config = dict(
    encoder_arch='regnet',
    model='image captioner',
    dataset='drawn branching plants',
    train_examples=145000,
    image_size=24,
    crop_scale_min=1,
    horizontal_flip=False,
    tokenizer='word',
    vocab_size=26,
    encoder_norm='batchnorm',
    encoder_activation='relu',
    encoder_channel_attention='se',
    encoder_drop_path=0.1,
    encoder_depths=[2, 4, 4],
    encoder_kernel_size=3,
    encoder_stem='deep',
    encoder_widths=[64, 128, 256],
    fusion='cross_attention',
    decoder_width=256,
    decoder_layers=6,
    decoder_norm='layernorm',
    decoder_norm_position='res_post',
    decoder_activation='silu',
    decoder_mlp_ratio=2,
    decoder_head_dim=64,
    decoder_fused_qkv=True,
    decoder_bias='all',
    decoder_qk_norm=False,
    decoder_parallel_block=False,
    decoder_inner_norm=False,
    decoder_positions='learned',
    decoder_cross_attention_every=1,
    decoder_tie_embeddings=False,
    init='orthogonal',
    residual_init='zero_last',
    optimizer='adamw',
    lr=0.0015,
    beta1=0.9,
    beta2=0.999,
    eps=1e-06,
    grad_clip=1.0,
    ema_decay=0.99,
    steps=11100,
    batch_size=512,
    epochs=39.2,
    lr_schedule='cosine',
    final_lr_fraction=0.1,
    warmup_steps=550,
    weight_decay=0.5,
)
Rows from block 2 of the image encoder of a small image captioner, named by matrix and row number. Rows with one number belong to one channel. Each number is 200 + 30 x the weight over its row's rms, rounded and kept within 0 to 999. All counts start at 0. After the name is the row's rms in percent of the matrix's.
After each channel's rows are labels from the 100 images, of 14848, where the channel reaches its highest value: "strongest on" is what is common among them. Only what is clearly more common there than usual is listed. The data: drawn branching plants. In brackets: how many of the 100.
# convs1: grouped (16 groups) 3x3 conv, stride 2 (encoder.blocks.2.convs.1.weight, 128x8x3x3), inputs within the group 0-7, a 3x3 kernel for each
# convs2: expand pointwise conv (encoder.blocks.2.convs.2.weight, 128x128x1x1, transposed), outputs 0-127

convs1.105,099,197,180,161,216,186,182,202,209,245,230,275,239,198,193,211,145,160,147,218,188,189,219,203,172,241,228,178,192,191,187,232,257,183,176,244,205,182,233,205,214,200,149,177,156,171,182,228,222,195,182,174,150,166,138,192,232,228,204,194,163,150,162,170,226,198,218,198,155,210,241,220,231
convs2.105,082,222,218,208,226,175,190,203,212,190,177,154,140,207,261,159,206,195,159,176,167,200,195,198,215,237,181,200,198,215,233,140,172,228,254,196,213,226,203,218,154,214,190,206,199,217,208,224,269,205,188,239,220,214,234,215,200,211,203,161,209,252,162,185,151,203,245,229,200,204,175,198,191,308,179,226,235,190,215,163,146,183,160,200,195,223,144,270,205,226,176,198,210,199,182,185,182,238,190,217,244,213,222,191,216,237,203,217,261,218,202,242,212,190,163,240,238,212,119,184,171,212,215,181,252,180,176,225,190
strongest on: autumn leaves (100)

convs1.63,110,216,234,154,224,238,120,178,126,153,220,237,181,227,229,121,187,126,144,230,203,237,182,133,181,209,191,180,190,220,213,179,205,206,199,182,262,230,234,189,215,185,189,208,200,139,182,181,185,178,184,206,197,194,210,211,180,189,215,187,214,219,197,202,231,175,203,220,178,192,205,186,191
convs2.63,098,218,174,188,248,178,207,181,224,203,176,186,216,254,218,214,124,201,200,179,237,196,182,203,195,215,170,227,260,229,218,252,192,138,187,219,197,181,248,208,192,211,192,191,178,202,220,225,228,168,164,224,201,191,192,216,242,232,212,223,211,182,171,146,171,121,225,183,201,142,214,183,152,171,191,202,187,185,130,216,213,242,205,205,132,140,241,173,210,180,235,228,197,165,203,174,240,176,243,179,150,210,193,210,212,205,215,204,207,197,101,172,183,253,217,195,189,196,222,208,147,252,190,217,163,204,222,210,205
strongest on: two-way forks (68)

convs1.86,098,217,185,211,161,152,191,155,149,179,160,168,130,190,192,170,210,179,183,171,183,159,177,221,180,144,204,180,178,162,244,203,203,223,216,218,217,111,158,176,176,199,218,211,208,230,154,170,164,189,197,176,202,217,216,212,211,209,170,142,188,148,168,154,217,206,206,161,170,199,181,209,167
convs2.86,090,164,234,181,205,186,193,232,184,181,198,232,209,230,216,197,182,220,184,230,225,211,204,189,208,246,260,160,244,143,189,213,186,235,189,189,142,180,197,154,156,176,166,191,146,194,187,215,251,212,160,193,204,211,190,209,179,252,226,219,268,228,198,170,252,209,180,205,161,255,200,183,219,202,233,195,194,182,210,174,193,181,203,197,188,214,180,233,192,200,249,250,226,179,186,166,261,135,258,203,211,158,204,203,236,239,201,204,211,259,226,159,220,218,225,263,219,194,255,250,222,219,140,133,208,195,213,200,203
strongest on: autumn leaves (51); wide (36)

convs1.111,106,218,184,185,176,177,178,216,177,184,215,168,156,210,181,195,187,165,162,162,210,196,181,212,172,192,174,165,163,237,210,215,179,227,182,184,228,197,192,196,219,203,190,206,216,209,162,136,179,195,150,148,136,144,158,200,169,135,197,176,114,180,196,199,166,161,166,171,178,152,202,181,157
convs2.111,104,196,189,174,132,226,130,202,243,197,155,278,238,221,191,208,245,180,206,208,216,158,279,177,207,172,188,203,191,197,210,180,173,210,195,224,215,235,117,181,164,206,196,149,191,197,251,180,139,174,179,219,155,233,179,173,211,182,214,218,224,188,185,221,191,194,162,195,211,204,270,211,240,203,180,184,137,204,145,207,214,237,221,197,151,268,189,226,235,195,195,224,207,179,219,193,184,215,172,186,210,195,183,124,178,172,231,202,178,198,189,218,196,191,276,166,184,183,210,201,183,187,192,205,237,177,187,221,207
strongest on: two-way forks (84); narrow (50)

convs1.77,090,179,158,145,218,194,203,236,234,239,132,157,164,174,206,152,208,220,181,216,170,156,221,213,180,185,204,198,212,256,212,178,216,232,211,223,234,138,183,241,209,194,206,181,173,155,202,169,186,218,185,195,176,154,183,220,192,171,225,197,181,190,177,145,208,194,230,204,186,197,176,117,139
convs2.77,065,172,245,183,211,230,180,185,202,226,142,171,158,182,260,224,207,229,205,184,252,235,185,172,195,202,209,193,183,208,206,216,148,284,249,211,219,210,244,213,222,188,203,210,237,217,177,182,231,179,223,192,192,131,184,214,214,156,247,221,182,177,212,155,272,164,189,200,264,141,206,201,278,174,140,176,225,139,195,215,207,198,197,214,192,211,159,220,209,245,198,182,179,160,198,195,169,176,182,219,161,226,201,188,192,217,207,112,138,178,234,197,197,215,185,198,174,174,189,201,232,193,202,179,206,179,213,209,218
strongest on: pink blossoms (100)

convs1.51,096,187,203,224,205,189,204,168,206,196,185,202,192,179,195,206,171,186,189,245,196,154,299,192,119,230,183,185,163,198,229,179,204,203,217,206,207,168,193,233,182,191,210,197,197,185,190,239,215,207,200,167,140,210,182,261,233,171,268,218,148,219,221,150,190,164,195,212,166,201,140,154,173
convs2.51,096,211,190,204,141,210,150,170,184,162,148,211,194,243,181,209,228,199,250,211,159,224,234,225,208,203,233,253,265,231,181,225,262,210,215,129,252,215,149,185,207,152,160,215,228,233,170,225,172,228,238,157,177,163,160,248,215,193,158,212,161,209,201,162,220,179,248,173,192,209,208,173,137,258,188,187,254,215,168,225,166,207,199,171,204,231,227,174,204,206,219,204,237,212,176,188,181,222,206,205,207,226,184,183,204,187,206,173,202,209,189,234,212,141,195,182,263,206,136,223,168,176,199,204,173,202,197,170,221
strongest on: autumn leaves (63); green leaves (36)

convs1.64,087,268,199,215,191,202,216,177,196,223,159,195,217,135,168,180,172,194,196,186,163,155,216,185,193,240,209,210,178,179,193,168,134,127,225,217,154,173,235,241,145,186,203,177,195,190,223,196,217,176,196,178,180,209,224,182,133,147,246,192,201,263,258,220,192,208,215,178,179,204,198,199,201
convs2.64,096,170,210,175,207,249,216,219,142,227,202,219,189,161,204,148,173,218,162,244,207,177,163,192,212,154,177,151,155,176,206,196,197,239,204,208,176,165,205,171,207,195,210,201,183,164,217,226,246,167,123,203,237,193,168,152,172,221,218,157,235,211,203,214,187,160,136,217,114,214,185,171,237,174,205,221,176,182,222,213,229,196,197,185,209,208,193,224,162,242,239,199,232,141,217,211,216,195,193,207,156,175,233,253,154,195,204,172,171,204,228,220,193,165,226,252,221,224,265,204,267,240,198,167,225,199,238,212,201
strongest on: red berries (95); narrow (67)

convs1.50,093,206,174,146,218,227,167,235,221,198,168,222,191,219,182,189,220,204,196,174,228,142,197,174,182,194,167,204,253,204,131,237,236,190,193,227,209,164,171,204,240,217,188,179,238,172,191,167,161,213,238,187,202,234,198,191,165,217,237,217,224,251,176,215,201,197,277,141,196,232,174,129,214
convs2.50,128,193,180,217,184,238,169,196,229,199,212,186,153,233,228,139,185,208,146,171,180,179,176,162,197,185,161,176,218,173,181,216,198,190,221,209,182,200,269,180,157,241,210,215,236,180,206,201,165,172,237,218,161,212,206,197,169,216,237,201,196,171,222,168,165,145,176,209,214,247,216,202,205,138,176,210,200,197,167,162,214,220,171,271,158,193,138,197,197,262,225,235,252,168,246,231,181,173,185,185,207,221,217,205,264,197,219,184,224,222,174,183,155,245,232,244,180,215,272,233,200,198,157,218,218,197,191,197,129
strongest on: red berries (54); autumn leaves (43)

convs1.115,101,229,199,172,101,152,156,234,236,233,196,141,156,198,195,184,188,207,208,169,211,227,189,189,229,160,170,189,175,163,162,220,210,231,206,191,218,231,163,164,209,226,170,208,170,195,203,144,171,210,194,194,217,208,218,198,236,234,214,183,213,161,157,150,237,230,186,218,165,211,137,194,178
convs2.115,102,195,204,252,203,166,215,210,181,198,258,183,222,217,225,202,205,222,188,228,214,247,229,240,206,233,272,172,225,189,171,198,210,170,185,193,175,168,257,235,196,191,169,199,170,165,175,213,265,222,183,179,245,142,213,172,233,205,143,231,233,250,150,199,260,274,188,219,203,191,162,206,196,226,225,202,238,162,224,143,173,197,250,171,228,137,190,204,171,229,221,227,192,227,198,173,243,170,209,240,245,204,206,218,199,185,215,177,223,212,168,142,217,220,182,178,172,242,222,219,220,251,208,200,171,228,226,183,194
strongest on: two-way forks (69); wide (62); autumn leaves (54)

convs1.7,096,155,174,181,171,203,182,184,190,194,197,156,198,148,105,180,176,219,210,189,207,211,184,160,186,207,161,207,126,171,179,167,192,186,168,206,180,160,164,180,165,177,201,183,190,158,159,155,204,150,139,188,212,203,224,176,161,176,234,242,219,217,197,183,162,211,215,193,206,166,171,146,213
convs2.7,081,184,215,174,244,242,215,194,194,213,238,164,191,230,214,219,152,232,197,189,236,204,226,220,189,204,170,220,184,206,189,163,185,176,233,209,221,213,185,206,242,201,190,203,170,202,164,225,196,231,294,153,187,199,220,162,170,182,235,194,169,221,228,215,207,175,259,220,208,145,210,188,198,122,145,185,225,191,177,188,201,194,178,238,161,203,209,237,213,271,203,210,234,241,214,260,167,215,116,209,218,191,212,207,158,205,202,200,228,157,177,172,141,187,126,228,210,226,142,231,205,192,192,134,202,205,204,209,193
strongest on: autumn leaves (41)

convs1.72,099,188,195,172,221,190,211,200,200,229,182,174,227,215,199,174,173,179,166,181,159,159,193,222,183,189,252,217,203,162,118,214,133,185,198,191,196,222,245,218,172,206,206,146,183,224,170,146,113,176,198,201,169,195,181,186,162,143,217,228,187,198,232,191,227,244,238,150,199,227,176,175,192
convs2.72,089,173,160,207,213,207,197,200,147,208,228,143,164,180,194,180,202,197,131,182,157,177,202,195,185,201,184,166,186,225,185,173,246,163,185,186,176,219,207,170,228,219,234,175,241,241,256,221,206,232,252,209,170,223,182,217,227,189,238,185,182,223,280,199,157,161,235,161,139,212,220,185,187,131,186,205,220,221,216,179,224,156,176,235,229,200,112,232,199,239,211,158,217,171,215,242,194,158,190,202,211,213,183,161,224,204,155,153,238,184,221,193,190,185,194,234,219,173,234,184,172,170,140,198,228,205,218,223,159
strongest on: autumn leaves (81); two-way forks (75)

convs1.123,106,193,197,201,210,208,225,144,201,203,173,206,167,232,214,214,230,237,254,184,211,225,207,198,180,176,193,188,218,174,201,203,201,242,140,193,221,199,178,149,239,215,235,178,193,214,178,193,209,203,208,215,156,193,209,204,163,155,254,200,220,259,249,259,177,240,188,124,177,125,161,168,180
convs2.123,102,203,224,168,259,165,181,170,210,182,208,140,144,235,250,165,215,193,168,163,229,217,186,219,206,191,218,179,219,213,171,192,168,218,183,149,127,171,208,163,169,199,214,237,208,187,208,225,219,221,203,181,225,147,180,156,199,256,236,245,229,251,214,213,233,197,235,230,186,248,196,197,241,225,193,226,188,189,219,197,206,181,235,159,191,198,195,238,233,192,165,233,132,256,228,233,213,239,217,187,236,283,202,209,246,226,186,186,213,214,202,168,184,189,170,181,201,155,187,159,133,183,176,207,157,199,203,225,206
strongest on: two-way forks (77); wide (61)

convs1.71,096,210,205,212,191,216,218,186,225,248,188,184,214,146,185,259,216,194,216,228,192,160,219,195,183,249,208,182,221,168,174,206,159,169,229,202,171,197,208,237,163,192,224,157,153,200,214,177,150,203,187,205,201,176,205,262,212,160,243,194,158,283,229,150,206,179,213,172,169,253,201,148,242
convs2.71,114,245,238,208,181,238,265,209,198,224,127,178,241,177,197,200,181,208,174,228,180,201,185,150,211,180,205,163,194,231,216,242,215,216,209,219,232,187,215,203,211,216,226,204,183,192,190,241,177,154,192,233,208,172,193,166,205,228,228,189,185,203,146,164,244,176,143,188,145,160,165,264,200,200,198,194,170,209,167,242,206,174,197,186,214,197,196,236,180,274,194,183,182,139,208,195,166,190,195,167,200,187,287,216,151,218,200,146,163,192,172,220,210,183,218,138,217,227,247,170,261,211,192,239,211,158,246,191,177
strongest on: red berries (100); narrow (49)

convs1.12,103,231,204,220,179,148,179,157,179,150,218,214,214,229,228,176,178,188,168,215,211,206,168,191,197,179,165,169,220,224,192,190,202,187,135,139,130,180,201,180,147,135,164,199,198,182,214,180,183,218,235,191,196,226,199,174,227,187,173,243,193,186,222,249,208,147,186,192,154,167,151,144,179
convs2.12,091,165,192,225,177,182,203,237,209,216,183,228,260,245,257,204,166,204,183,170,207,143,194,201,196,241,161,233,218,145,168,220,217,160,136,150,216,206,197,193,189,160,178,186,211,148,264,183,196,251,248,233,197,211,190,200,162,193,189,190,224,206,255,198,211,222,96,220,202,239,199,186,210,135,208,195,190,181,199,189,221,240,159,203,174,191,186,193,189,236,238,262,216,200,231,152,212,147,213,207,200,204,187,180,257,244,209,217,222,252,161,228,186,190,208,235,214,187,201,200,225,229,167,169,203,226,232,223,206
strongest on: red berries (81)